config.toml
model = "image classifier"
dataset = "rendered landscapes of hills, water and sky"
train_examples = 36250
image_size = 64
crop_scale_min = 1
horizontal_flip = true
targets = ["light"]
num_classes = 4
arch = "swin"
norm = "layernorm"
norm_position = "pre"
activation = "silu"
mlp_ratio = 3
head_dim = 32
fused_qkv = false
bias = "all"
qk_norm = false
layer_scale_init = 0.1
parallel_block = false
inner_norm = false
drop_path = 0.05
patch_size = [4, 4]
conv_stem = false
depths = [3, 6, 6]
widths = [96, 192, 384]
loss = "cross_entropy"
init = "torch_default"
residual_init = "zero_last"
optimizer = "soap"
beta2 = 0.95
lr = 0.0027
beta1 = 0.9
shampoo_beta = 0.95
eps = 1e-08
precondition_frequency = 20
max_precond_dim = 1024
one_sided = false
adamw_lr_other_params = 0.002
ema_decay = 0.995
steps = 22000
batch_size = 128
epochs = 77.7
lr_schedule = "wsd"
decay_fraction = 0.4
final_lr_fraction = 0.1
warmup_steps = 660
weight_decay = 0.03
adamw_weight_decay_other_params = 0
Rows from block 4, named by matrix and row number. Rows with one number belong to one neuron. Each number is 128 + 32 x the weight over the matrix's rms, rounded and kept within 0 to 255. All counts start at 0. Numbers have three digits each.
# fc1: MLP up (model.blocks.4.mlp.fc1.weight, 576x192), inputs 0-63
# fc2: MLP down (model.blocks.4.mlp.fc2.weight, 192x576, transposed), outputs 0-63
fc1.196:195128127152104087119131141151081157169137131135081103163109093150125123125160147075166140108159119099126126123097115102129125171156133186132124136113145093155119205177076095075121131122140190
fc1.197:129134094000070139132140087255091131079156197055153131197121203146105128099166210216183103110140074091096149078090151082182131173160121128127132085130168092135197107160116136096096133066215128
fc1.198:182133104128100144082112143127138147114126058194139184197166114105038111118150149123113057070047113217136110083154058074189098103138152179143098141120245101082148156155117126139119145121097221
fc1.199:126126124128077081143091082076122153079107105145137132211071113132115162111147106117135171129157136104084138112125122142119132127176120150140121171085154063130132157191139104083115123095012104
fc1.200:159106103153095130106135079094150159094158080127107060155088094159078138108095117083149119116157110082099153136127076094183214107144161153159085061124128137159156138094140104107112109080139126
fc1.201:090137110139118163100112112125188116170186168101132107184127151131130171128116134087136152125154110135089188149127153135117145146133188071161139141105141034121116138149140142110176143145166135
fc1.202:156183126132125119120117087121093201175115153157075127167092176144085134115205191122120054189127168135110153108085131080178055145154153108093129128137170119122188103141076163112085157099087131
fc1.203:156155113128106117129115155101143147128140129145112109162139114121145135109139150133153119125134126126133150102116154129140127152118131128121121131132127143121123128151111140156189121099170132
fc1.204:142133175185162088148129171115139138141183076147165129163089116109144175088101120099133093115126126109095132146140176151146121163095140136126144100142119067081092104131095103065127114158161154
fc1.205:151057164164124111133095195109175145170158059096129116109135134098109106122136178146184084120059108144119119082119125151111087178171118122126115136147144092174125098085064146116093115136105053
fc1.206:119106163119146175126121099098090170069120171142097133149126148152102136128123147103093096130129109145125132142155116145123092113103157119137102103145155105143163064164128108157191176137158092
fc1.207:132087195127166169161123146149130104137145119142130159213113149162123081123084130157181078141157100119060119176148221151099104122132069089095122066134089092095096133093135139164138129135131100
fc1.208:143118116075053129162107171139142074053131120140138137104124095218163133111136189199160146141107177135128130119107120079135058135134139069085064122163174101160136156170128155171065100103162233
fc1.209:115116133116111157158131086121093113114192196156159092150151123184113146111142093139084101154084135143096087103151128076160129079150159107114176149092124063100084102121115054094110154125129175
fc1.210:158108151100123153134101109109130109118145162156130126132131105135181154145156175104164122125117122102162152171126111110166130120137121148147141189144154085116094157104140156123090074094121159
fc1.211:092142119168140143138089113076055086088168093099127103136182129163170199119150113148094067170125103109133184128144134163150155123088091093142068119182052173151121099167098084157142077196100176
fc1.212:125110106096156090160079070051139119143089123130121141215149093113131107140122121176113152155143155128172125104117104177103110151157103126170154141167106091164141143195135203142144147139073098
fc1.213:125117117138070085073138101136099155152140158135125206184146133107156155150154098174133139130086101128052182110163143130087100157118127176091121115134141109133092096126141132081216145089118150
fc1.214:116104218087106130169083202195126153082176040084097093172163143154154116191213201051172077135054107116170108123082112021115159076181182178087145176099206156027169137113132108075212116101075140
fc1.215:140099120069083074124130121176179152172111143159164149114062156121126156152130100120088093096130123111119091145112115018156138103147176159182087074087097113095122094185159112123149147069174143
fc1.216:123043126123115121150127159031136118107127073091093096179127134172173107087140156132143152152129167102161112054181205172078053184076120085140074104177111138143160115126109238200117110101122143
fc1.217:136112080113166105087151136245079099155167158125123117133116130060142130118141052141121064094148154130069085183154186108128138141109153114177112154103103188160133086209136141189195143065169045
fc1.218:130117161098124125118185087145151135074071098091147092245071113079161121144130127111145106077123131157101114068171134083145125119118148161131132114153133157123121088144139105133149159102105126
fc1.219:120118155155158089129147101110121109102152145095198152191100083124111129155129103108159137137106104150135151180111130085142150145118157116107135073122135146097152160119140114141191114129086141
fc1.220:127111119162149097163131120141105172113122174143128150130083155133097157119121133106136099159132119129124111122136136118126119133140150166144183104123100119117084083152133089142140122138147131
fc1.221:157158110169143148152163199132109097078088077107120142120073122106119118131099177127142132100127147108151114148076065105136136136139125123148148083179145122115162171146127178038124162116165064
fc1.222:101092159093114121157105134134110144184139142096135153111127165138123120104154164121152178203102110153135156165109082142122116167106098171118024159159109104131160153187202155161092155096125241
fc1.223:120132148135144121115090115102130140187136180129112121145123130169165101131112103151097138133096132083128118128139114128126109111141125122134119133109113118113113115131118200134135153115109153
fc1.224:070178117140122138164107166163160128124156137093105164121134151141095124108147124116091136100129130097145075108120129134103103165093155144140117138086084145121102104158117102126104142143114121
fc1.225:122127091114107136106159086122139090161093139118147093160170157114125130110138113139138161100139135138153129106128152131106125084087115161113126111151127122113126128129143106136146135091123141
fc1.226:143201145127207133147089088136179129246214040094145075116115114146222152126070161117143067177068144102129110041135195071062110176118123132135175115191148209170112202153092065029081100080213128
fc1.227:148141210023103138100143186130165105143127140147114086094129197185189129104087079083173134083130162119146097142181146098129127160177085057065044000117129150094118144123173158208137133128255095
fc1.228:102106147142129110161156115098126119099150103088146098123058163101106120122097083104116118138121099140129099161116139105084112144149143123142111147127106097124107119118105127096138142126145111
fc1.229:128142151095118133128168103096162109150168176053119111139120123086114136167130138144128113060094143102142216141123137146109134134093175135151190105145188089145161068162096071071123134067179107
fc1.230:129160137065097071118165131065136102169094124122138129144082111167126132155120167146079100135140165148154062171081189144152079122083153103087062085113192073141026156149111134081162120181123161
fc1.231:085128148044048155141096145116168112123089129142097143143095142092073170124160090177139107106150108221101119153155152157080103099066072134158098142160081096183144102163159111140134132120101121
fc1.232:081128130083128136079127081105111122093081127118137097143171146118093155141175116150210088147150155104127106163121084151219119173174129155158133106138183227139143102129091108140150095096091136
fc1.233:164138103117132143099181127121139162078069102125094114117169142129122132098098164080144080128157073136178129187134126153073111118166110175063080135106163132200120147161111136062094125102161108
fc1.234:131083100110112111117096031128101171111114198078147164126125128150122210145108109122152167159141154105212232116156134112070135127121139128117140140186132150129025101122078119166089151165190111
fc1.235:121107101122145130110166113175099117141113150102118115117080153149131141165126111104099088131145131057083094103146180129105133168114131122172109087112092174141103149125160186169136096108145111
fc1.236:146118116150139102121081110123140108113115119140099143132117156152119147086148151098161144157136116135101157154150100135154100144153139132146128156138102106110113129112122103098153126099116118
fc1.237:144122091154108045146095165085069159167112092117053120114167077148135105141076153151138102172181203161201157127100121071091086152170109094136136094146152088181023199150130114079058098124087085
fc1.238:103126132144165120134075136065105133119149111136122179125159104143116112149115114156130159120149143112189174106098107084111137087135082124098102164108122088138137109126131135120053144107175113
fc1.239:080128105110152134060085085115189124087159208069097197115109115142161118153139067159054152131063069105174154187121063215131133111130135106096093172147162094151117151193144143138139170161151112
fc1.240:093209080123118141113150117190126145078110088130102139091146124156135112152152169135108139146096115129152141153063142085146180111147101127083151081082153157112086172138146140217178148113152133
fc1.241:139171072107073161161146083107154154133121107130103145091145100134094140131183213134090125153134083151234130139054170112133121126089116128145043240154125114113133093190107124139122119099167088
fc1.242:160177145203131091123088133141155164135128120109102142162181150104140124119124121135111080127064100118179105116155123159167098103139178149102083177107133171134125085126108097063163105150097161
fc1.243:176121081143062144112092117156145175152133134124074189139100133065135132130067117101131000089079154120172056133115116139168108125128094165122142081146154105170099165093117124073164074052157131
fc1.244:101097141068101123131147126124158155128123089163117136152135143179093109122105164148098087146126151117104125085111120119136149168118148120131171140158143105144089149104076134109123124128129099
fc1.245:132152135126075111155092032102100143110099079146092159140157090101191140095108144160173185104132176163133107153147107146068124119090107106187134122096135121142133109140105145098168147079118154
fc1.246:117170162123193148068171066188073160078085115104109148103132176188085143116159157094146157147117173116147151064154094079162107137161140171155118057102135108094139124154068161128147127087090070
fc1.247:200169121163087122062191143165124139122076069123068108172100104132129098079171148058130083126035137095165086127134112078154153096145093166108112121089097121096083141178169106071140119125138102
fc1.248:129088149099128102146152140142129115167114122130143095153107145107160116133125123149101060179120117126160134153103129128147088152112071123116125118129135033120101099168133170225089143146132110
fc1.249:065166147181164106110107211079140122046163153103095080181135143119160133098090111130154083107130120160081137175157175082120124183089162126103127130197117097153101091131180170175153128172077182
fc1.250:105099161165161150093106120155103098120138099124157140148174115126107131095164118128141124120131122094156107162145121138143129155124157111133161166140118170102113139114076133172127136114144105
fc1.251:115113126083054128114167122120080133203160173141126130108114146074150122147073096150135201131132135206142066139079160053112083097118114140121110064145157169104143218089155145085204141102093135
fc1.252:157120150109085123099080133075124176114174123084162116136127094047082077111130174114171126107128154163089127109156197169103170075090179082112129139086159136080246041081050132110077119104199071
fc1.253:132081186172141094139112122149139121202105108083141131147155167118092136181123154134149119143146111112085096138112135153183108123116168128144146071081164048131125142126168194078120156082101105
fc1.254:146099166095122112137133065132133119139121099145167096161080094118136134134058056111094145158167151152153173126105056092130115106138117115179104119133118096108152151135117098086204132162091152
fc1.255:109101132139133147130102114161185108107133105129133130177113131079107122123107157110121099158105096135103142205089136120100130145146097076154178140147126157089154119171107113132090149123155121
fc1.256:186149128159073127120098149154131151128159143099164120146161139104103133114148102112155128124119160124101151101143208129117143108114145149157102117137084096132144084069122119116123126121136075
fc1.257:087135130107113111107111151093094109162128177124099153081163123126104099151138185106151169128063096153124096153137134168097123126122118130141108155128113101105162035155173138101180159084040110
fc1.258:101101157149083206104151046130125108029097123057136149168151149094102115097083088099178111066144110162122104218199085062081141200135110099129206120102118169069224077057135080039197073045082138
fc1.259:151134120138141104134142118140119144116130118162114131108115155122136112093155158107130133118098092110144148168108082144056082145072106158131139143120135125140143092128141148092148085100176094
fc1.260:146109112092121117112143075139080128148117068151095122119160126127180137103131137118158131145076137110157141146133128154105100110117113171091099146101115140117071152128174104032130070169128153
fc1.261:060117114170113099109112146150143169112120176109083165130075107102096108164098087119144158128107149093136117111129151150137112190085110186114145116120151088103163152134167172153146145136138110
fc1.262:142108127136075175152127044156135129118176136159112122159108138147158119132171123098112096136103145118154182113075123104137162154155071150180112166114132129127133164097119166114149112112149123
fc1.263:123119132139102152115115148108149124080147115127128136125161132113117157129126167090130142146129132109169123157168149114139119141145143131160126128130119125122128090171160174143124128121152135
fc1.264:158077103128110159107129151183142099151144167115131107166116129091159142198135112143129159141118141149143079142127084145108111108107105167143098043127167104133050158148143107181110126092130097
fc1.265:123116119130109105170125168104115104113149133115147113121096163122084133125141093099137142116103150138133112103144123124120167114126159106126093148133082080149138158131120162125153138127163155
fc1.266:180088147193092121104168075153126182139139166135130161114060155103106159122106097062129120102113121153111170128101138108126122131103100190107170090128062098139130080088144137156139107072141139
fc1.267:185077126108066166161184186164161084118206130072144108147087121081170107158115183103188168173074117161091133131069098151115109138160153143132126085163043125123126116159074102062101178039107136
fc1.268:102102138124102152152133130114145120132093109144113100167085152148097108099125150143149112175117100135091162114116110113154122123088132114087128089181146140133151166128126165147120136108081121
fc1.269:107132140079071125174121165112075191160165173089178114133123131165125159122083212110108086155082105131123108097158183129140154123143125143143207097095144093126085149079129113114164114172149106
fc1.270:122068133104155112183073134060127112176141110145086118213101081160132140123113167175122198131155191209153142089103103139102103163086097157142058112157101082166117093143113199145198101089080206
fc1.271:108124122148115167111142143132154109175115082133120131152130150107131161102153150137125097102080101134116132143148138123090145175120135155160156134126105075113131122138134097133106118088157103
fc1.272:179162151154068139138224122077158125118115127104089092121133137153176203110082117099149083147186117163174153138131110118194114209155096126144074095142133101178016153095113180137069097156142087
fc1.273:167176111142110165114115149100094111132124161130153133124136122096111159100090128084143084161107087138117104152116112163115142108110131153111128108132119086115106141122140152112172143155103092
fc1.274:109164148140132130138150071144127124162130127113121112154114133170131146123113134066148121119104116119125150128086109146147126161094167103129086104097170125122084106151093103122143103114108170
fc1.275:082095126116122129127124139162072107121162111092139120128069127123129115131133153102142090146143099149106146153116125103097092159121125118128124196159125151126150186140138105071124137141131111
fc1.276:096093101106183157170165072159178117028185238104129200094074103101094166110148057116077115127100104244119174204133079235113068149125114102119106190229167106136134116206112190174213113120158148
fc1.277:120115139146118089131118132135115129210107102105097129075119149139150101152143111117123128151074135114153105088116145159123138140121166129156123110088113129117118074110152179076203144161152099
fc1.278:119129091136200048143108070075135143155086075121151162173094166124164126166104158137133104109125173114148129098121130122091146096151169094085167121056130072129106174097139153089159093167090155
fc1.279:152131176165117072151162119108128107127137129111145099150096109096179126174097135067095126139112106153099145123117172149093134162130149117179086122102135109113143104146096081122139102114129123
fc1.280:108127102131128122109124091094134149141122109132154169109143137142109191141115128167147076119142156098119141087127096114127112095089123138145095135153123112086109121140142169140134114107123092
fc1.281:143140102107097086140110064130092082099129126131085158145096148159121127142131130093159118157104153106079111064142186082205124077110067134125088119100104085172131160114107075114097117062203123
fc1.282:147126142142106136090115119105127133160143104118113128110118130167155120123094126114115100120132069078133159101147134099091160134150133110081054101088131161126172110140138108131104110203098142
fc1.283:137147091139185110134113124115165147150106166113117134113148144133097132137133127120084114078154113140138115154127135131147139124108147153111116162131127147153119098155111132117145127134147121
fc1.284:100096178178091142118157193143173156119158103126148132113091064148165127126156136165163154144109171114151151120124092090116086107160130123100127112100152127096129099129167045122180083134150187
fc1.285:047170073177178137147105130159122123075120072071132114086131116075131111117128047097131072120155114186112103190101138123107053135145088145132106173182137255104119115091101209186184109109139169
fc1.286:139122156139112125128072175124140142126153142084118106130150117121173120114098099104096105111149122090098138129144146076103139125143077140074109126132144080134139105155150074078105143109148145
fc1.287:133111182042101157124150154127217165145091160112149112129125147163169114159151122133135080139132150159150121250117163143100145089093109105205081113125131196108140135143123148109108129121091122
fc1.288:115137150130142120137134147109156117182136166109134105164105151124151142149125158113120149124104138167116104146092090131135177141141137116120102113134120098107092082138147139134119127123191156
fc1.289:088091106154170147144144055092173156092119092135101115044021143120144105161121139109161170146178099107126180110085123133083129115064080023162124074124073183143146140126169255095164123077113132
fc1.290:112174028115086147129155189106082255097123113108183136035043135216145124079088175097164156141125092106068191180074135092046120137180190157175117122116108149121082106083225097187063135142171165
fc2.196:127137134138135142139133147142093102096147086146132100133083073133111150088116140151134209124140137136112102174133126163115075179102121173097110196145125125112191047138173126112110141074146124
fc2.197:124131042171104140128105178093135160105078138170113091170186171109141185102164119106088104143102052141108089169116173143151100140154184044203111148090103104149074129137129141096102126173134164
fc2.198:147207145141151137133113086090159068173126089150122132165100129133150152088195089132158116112138143121124115125131122077147125143113123157170090065213160048127154131144126163102176130091116118
fc2.199:109126141142136173099028115100113116142135202108104123109125152144138101110113146135109206124160134120147155162184132148152115134120122089111129115069102051128099159090152085137182125149149133
fc2.200:151136118150159128067063113153184106124150132102131150054092177111141157156114135101144213110143101151154148134091062131089167077095076152085110085186109098108145221161087150095146155087149159
fc2.201:126099107124157102114102183093118178080055114086130065084149111070076143146099118144120066069171135150156075150105146109103128148119176178115122151113099087093136180156089147111118140212147149
fc2.202:082125122155142101146077080115117106099129136168134110162102139146134129140160139191119159127129122136065152108082152142160067121071182097133101137113130138061136042166173098106183110144196159
fc2.203:101138157108124119138081167141166135158142141123115115126132157141140150159100137137107155110132122146118134100134149171116099105108096088108143148141126074119126141106141111150140109116146149
fc2.204:092188193174075142111125124083145124111152141137125085155141102090110125118091087089118112099109174075150134109225128136149161153109122089110133117148118126145142137114122140135128121171151115
fc2.205:082104172139161127118057140103114089251116151099135108124097141149084184119157154111144112139098126149121129093135152160132147195140118119093140141094118131125119229131144165128117130195112141
fc2.206:103192115145105142109193196151132132087153192117198103095131114159156095185054151116166147123098116110117102104171055062091171083101083085180113134159141158139140178141117154149142094184188108
fc2.207:178087072105122090122096143097138107107167136134147124106093141126084167131177086116142081107162115091112154119188139114185121097124118161117164163141024170146187108148180101145053114210171149
fc2.208:144167151109123133110092109140123087094144108110104123126121178164121159170144115130100126093174141130173122158074155184174118187126114110157082147123224101106072144091168109144102167112136106
fc2.209:152178163106153200066151139088121157123132133140151097093107168080157146146171137148159076160128150105104164117145062157130087130140155118127124150117144093134096153135170114163116149101176137
fc2.210:140143094106166095116108115127130107100110175118120086164140161134114179096075115147134181081113186163117190106089076119140163131131116147113145159090216135116087045086188095088094148094117142
fc2.211:182136059088132176156141037117160124068123083155105129105098112109122113127122134150093027122157092069134144146057167058109145116156122128151123080067132114129094171095141151142089147177092133
fc2.212:135101087132118156111076070143170111110144062131151140174085113118123130090083165083131197105132102166121136145202131152109151224133150076125087112132159174083150151113123126138173136083120118
fc2.213:070100168182107156065122096046086124015150079126133073135144140187157130127087131119084158116152063127135120129129112163124136072146206145139119071255105085110171134157137059117117121128146131
fc2.214:107165189200145070156088174141102142170132037107130124144122078127097134152172154177115118125131170083094074152091073155169106068099149146172131143150153230154094167174120159149095113255114163
fc2.215:104095153132104096065131098104173130132144134117098153117149211106127123186175117129163109152122116128130128071142169161128089114143045145068094103219148063117108178114158137149214133117144121
fc2.216:076134165167151171153140053153131123079075142080141125193095120105170161112158171088029217136082124164157124128181111087113132126154177104108089146185071161140238100133039105180125123066172082
fc2.217:107112176134147125074119094085160115052112105093150128124118116098157165120190079178051226132150084113142149166142136058173118184113196112112135153177189073142156145144097104079165151136122109
fc2.218:130102101141126137116128051133110132100158165162128166093107155156105154113146110110140209103122120143108127178128123120130100106132146198134086137142095089116125163147115151128153126123135132
fc2.219:124141098145117131101112097108106149094098099115145074146173160160105138150182094093118159110164093192108144074139156115076105169119107130160090144116145118125122073130079079140176101098135137
fc2.220:143123092118135134163156062128137118133114137118150112109133117124130117159144129142122183127113160134139100142142104122128079102124153128115126139141101116132169129136145133074152124176126127
fc2.221:189123137137126129085171060158150115076129152120147174176059158146163101150144153145160073131117069115123153092153143159160138097158107093191166142205186111159039216090125107172157107032172127
fc2.222:139165152151145095121181150127141135118175163121160102081135120124174195119083131127099060118160159136107135125140070156099173152122089180167087118037161052071192037157119134149231124134143146
fc2.223:143161139122107080170171148133106121173127124109147131088134119141181086102087139139107180115147177104138137113127134179111115114131158092093205181096111072126101148115146076131127143176117121
fc2.224:121102079132098112148137118109154136154136144140168105133107131109141123120123151164129122153163120146144139117136129168154160091119145099114170180179148123120176042087138140148172093145100155
fc2.225:103118078142120129122105165131135141125147098143127116143141111093121110096130153141112149096108079108130143140116102172101143114127159126143132133137116110073130128114106136119187126112104133
fc2.226:157071104169114119179065089157152093255143126127037206037043183138135136121108110120129210161134075212094112113076102115133134202112151101100167130178188182146185185141111255137111128197171183
fc2.227:088137109130114142147194106112121102210139116083103104149119147131150128153106126162149106119108068144164100123116200124147115141143132198148111158142088170147180119118195107119154100061152130
fc2.228:153157161131144128164126123132142118172089160114134136138136166129126155158147117133124128062145134094111096121092124156100119121129145150121161164104168149142193125158130120104109113116145182
fc2.229:154126113171106123130109136142169101082140122126134135138144103101100112107156183120091122101100170133124109127096136115125123136188110154118129177127125140156106148143111078124154116149126147
fc2.230:115072215143176129097131223147164131121071123126116119184136130117124092118075148112154094157097126107108168149105182153106106157146073163097095116092082062139083114109160122131032161069126109
fc2.231:158109095106139088138222139143111143157091136134141159130172134062184148109140124121113112170164137137117111147198159174096143156160079090173098119114137157149081128114113135141119101124150111
fc2.232:128119056160090113133070120147140137137107219139108086173123142093151115158113110147106120068097168172089177163184151117134133072171162132104110163121107124131158177133054111089065087149125130
fc2.233:135134055133148107128166044105114115077080152146132102150160117111146134163085152083159119147109131137134178185159158118087120146111061207134153130111053205093148029154100112158230122165092116
fc2.234:160110128147164134122108114140102120106191149118116086122076108126176164084135091188181156137143158142122127166171146120152111072108146132185214124212163134117214114121181130114102116201125146
fc2.235:136099125164089097120113093145149117144146098085131165128118177113103113111132112105163174144121162136101166124116144104092110166117157119098144109135125160137094143193191127147073151104137139
fc2.236:117139134139140117144104095062126128086147131158112120153121128093111128142112096155099157101084139074120095153095136137098120191158195124139183111147149096144149120145152140159100119071114115
fc2.237:125138094114136168149091074140147111237126116185087127162141134128135106114108133115194157130147112120094135141116105137144126093130087131079192146148108095134109115115173134139073135146176100
fc2.238:156099121152109145131119142149132148129135118135139101143158119163149116131151141100129092130133116155160120150078070126113117140163089160168097140106175086117153117120174108132177119105110123
fc2.239:148103204139133163188080102143133110140159166086141034141099136108077174093129134127106088121137094111166148146128097166100134145170123111165082147158181120100096119116162146146187156097153128
fc2.240:112090063171064171142149148144143129143111189123102085131079102152139112149136120143108121123140128137170139133143140153160133108150148158093156076163090182146130133130169137110181132110125116
fc2.241:118105072118168103173163112149125141123104146166089175125147123148126118080180085088136121181145147129134131142084140077115086231108122131097080188061093115151071149131108103149052139127118134
fc2.242:113127121114167157118161087072119149093133082143126130164135111128120121142180129098111237111117156089154114126092149136134145064146145087156075163092133130121120167119124149138130138114101106
fc2.243:197120150176126140131151147120092129098143030111168142138071106068160109116064143185137108136120089101182085154128130154169112065184175158141139153240079060154154148104102170127085125124140107
fc2.244:115125112168159139134097132133163112108074139103133085133137139100115126119127137131162108134145143151138083159106073106094135116113132167133135131124187146115234157122154111109128130124130155
fc2.245:138101097112148143139158096154086126130114191137152119087125077152112162124152147140076154105147156100092177084110140153090089104192083138135099116146154111144148142168073160125128114163133083
fc2.246:162080117117138177109101095200124079107136123128114135186104081115146154128108095103075076132151155135095110136181139151083098199150130123115169200124101224098072050091100115091111132216140129
fc2.247:129119123113077127161084155123087099176132115124097112084120180152110090102088163150099065108162170110141175124166158155125157118142096123125092149142180100109212081158085148112155092147111148
fc2.248:118061048155118134089164162135108124160133142165114110113103139125155117131185155125095084136100101093155101136170167128124136153105127129080070118109136172166134106145168079119166134096167120
fc2.249:098150181139048118109036157048139146146163096131098161047166206136110091155143103095129000121137122130068082048091106134145195103115103172086076156112150147125094207143129089154124124134141161
fc2.250:106116122091097125119116123152180133150087114118132117123114106158118108107100121133141117139105170148115124116118096172084088133167169096131175142191157134112164123151135104120138141155136098
fc2.251:081071170118143097092156123130160102072101087102150105103113155141138070118129105145128177126125150151098138131121181152140119109147200115105128145135162134159131116144137121174182118083068084
fc2.252:141130144128131086054129165156150125074152159135127151117097138148149159148100101143094046126109053098124117082081169089099154153066248043129167099150115084134122095119097158078154126176181111
fc2.253:108167076120148154121136164091139164193151151130126173144144142096096143129153092164133122134123102144142127101143163143140123185144136117111152157149102107143074116127148151122129098109103112
fc2.254:131140106164165137094137058124143146100190084104139137093116160182138136103117164117147200113132184158151122121084095140135085170184173041092112139120097111119084151113120096160205151110099116
fc2.255:168112177140123094169172115108116099135129149124143133116105125145146118072127105142093106102133112156098130109206083107128181150099140136112151165147185125136142170131062104151090104130149121
fc2.256:154134157100155145121128109082145119103150117122161156125132140186121136128116106167092097135113142106192107140121160149169094130134151152112131126148122086131177113139113098158124130187149179
fc2.257:118103136158122154177111218125147159109112160133122125127148137180135126156118144102169250173079122095168161137050124129140126088153097092102095138121156163147070150082163085140222109145118131
fc2.258:127102151098102118030130020072144144050152100117100121147061047109146115108159047144116193102114140140139166086121130174063179152199185171129047149169195105137193192102102117181125098192101147
fc2.259:131180122114176119112153087122102081107106139106150130129133107144157142110114061134118132137138106154149150112097112147140139105105123140136107129118125109112143130115123099127120157082130141
fc2.260:141133088119113124196137179137116087086127124163146135145127122120130122123112166154119128093131130162144116144100134088144147124088131165166099120114153119116204067119144129114093149138117127
fc2.261:112133105107109154148135126125121110139145122147166163123110140137112164114126131137164153174105113142144176162180084180108090110139199149128118147130069092120200125092159114112108156126170143
fc2.262:117145128143131130154117109159111151108120103114167118112168178188089119156141099139134090154124149159097105090099100124088067142115157101141129107127154177145152103096156101097107133141156156
fc2.263:128128131123102125136085167172109138131106145190112146090165116142125093120124129140101083101104165128079114120086113144121123134096167072102118119154126123140112126114128126121124121109162158
fc2.264:091116136125133159154137109106103144159101094145120141155150160150124112159150119145142092135115147125138085096138160185110167104150092044150147125126105137133113154111150130107107101160170107
fc2.265:145163147093118099136122153136118110141156112140144122127115147168121116121097121120114095138126135123142100133115128145151122150112091133095148127100105153124174119100142123103143128135137101
fc2.266:135157144091056099133127082157115163138160183084138168122168106154189117157137164106110153144129164106122144125133125137092135158127142133113162125042129183152061117135108114124176135099096131
fc2.267:138104172171076166157145160142159133084190136099156148026156146193123165139125135130112199175139092063127145117185111115134123123147173151076087101143124209153120058162113161176124122102124099
fc2.268:105150122122134074166110092120127127138115169106120159136155140151120144085150124123146127107097127141128095148144175091125117079125101077110106106096120134110080138111134122141155127110150167
fc2.269:178154135110123147143103150107109164212162156171111093101114090202183105115116128132158122175153170071115107156058077119157080083098159125105164133067121080123118070123114124154073121130153095
fc2.270:143141160151093095072108099096174139192133121140173143112119128122111119161093074116084203082137118099176163120164138124114107136136090093130123137145081126066106178133151176099126124107132125
fc2.271:154108134114105123147132089124111135112175143121128166139141149130165163128181100134138179129101097118115146119149096118085092110121090109114135173129096147108228146122137116095138164135116102
fc2.272:125149087163108164237130108136181076144149090170142159083115081123101090099156098139127138120160094107116144104055118058068135152102137114135067138104152116158076160131147116076121126157145068
fc2.273:141115069095136146096148110158151122079150133140143139121146130145151116154096127132114115094124135162114159169134104129114150104169081128134132125173106177136124130138125107115112118143126163
fc2.274:114177054139139087121141137120116134120134159119133142161138119146104139121128090157149121158099144096114145146062198074158122163133141146151175154163109138115150091112110119169111109159105167
fc2.275:158131163106114087177152107147127125087169205167111143127103121127138136122084146136151095131143120142133145111175107131115132189149163110134159116149106146164102110130112137127165161133133171
fc2.276:104120133170225123129061122120114122195159181113118103119086081103118158132115137171132108139140120166147125136107148080123156158196150150131113164169208149136085076093134092153178145175106091
fc2.277:171159089113101145109140142124111138120161139142118140144142162118140153149105165150145129147134121133092111151153123138106081096125136130120105101113078105134131090110122139132114114133134094
fc2.278:115117211133173106106149174096121196080149044116123143162130119170108152104123147145168143118094136159138130177135131176084145067155027084127172143103098185162057157137177121143062109129120167
fc2.279:137192169133147129136144166124132122231145136119104116145117142142156115141095160131130129159140133140112125125127107135107157182103075093149151145128055121138129109108157136147115118159122130
fc2.280:107130115137094113133187092141131141168130180142104141082141144126161123126124102109144140140113132134113118159092144116100131118075080119082119144128111130131127157155098118140105146149132099
fc2.281:117098115161143116146099091100137117126157087066089050165134188125076115111141162147131093127152135178159150094198078135158147091123142186080123134164126159126160143164145142145139141132079121
fc2.282:131145186113150128061126189171101102179163120106123100122132114134144164129109138135112128158132120156119112148141117123114114133111146149170179137138076142101108104156084155116151121128157166
fc2.283:147146159130102134111098102108158148166134192165143129142135139112145111135128129118158188124175121141127136156128140181127146093117102139167138142101141137158121121103177125103124136103136129
fc2.284:150149179165103140111152101153129114222126096080186095108115126082087107142166115136132082148122114137119144054103186130112142057178140155120053152156141126173138180104118152071078104124124144
fc2.285:115082144117144099132151057191099090052085118125130140156130140159138119171098110094117045111114092146126135096148139119099143144149186095117217206122173172137074120134081098121128144154154148
fc2.286:092141199104109105166143162134139094115134118122141162099104072120150139127168167117146076178152139138109119091140144108127134121152084122162127163116082121129119140118147147136134123195108149
fc2.287:069072160134124134113121119155152085119117155100135141205092118060075127148085182084112162085116096118181128134181132142147136140116125177145065157208107125179140079155114158173182126166086127
fc2.288:078080096158159114155165137103128128075089122121120146108124110107139100100146099137079157093160136101130098140143124146124069153138121131089107133122115135127073141142130101126120133113102146
fc2.289:165032082157128169092165110151134145141082112158128152169121110128191123103105175167192255133098107147141118160209131171115160088087113096138112150126119135144118142132143108132217136088145073
fc2.290:134152092090201071108167143174078143175131165148178164066150121116167125128166109185149203161153102153127119133150147138152150144153069107112107153055140031117140031156152093162192123187105104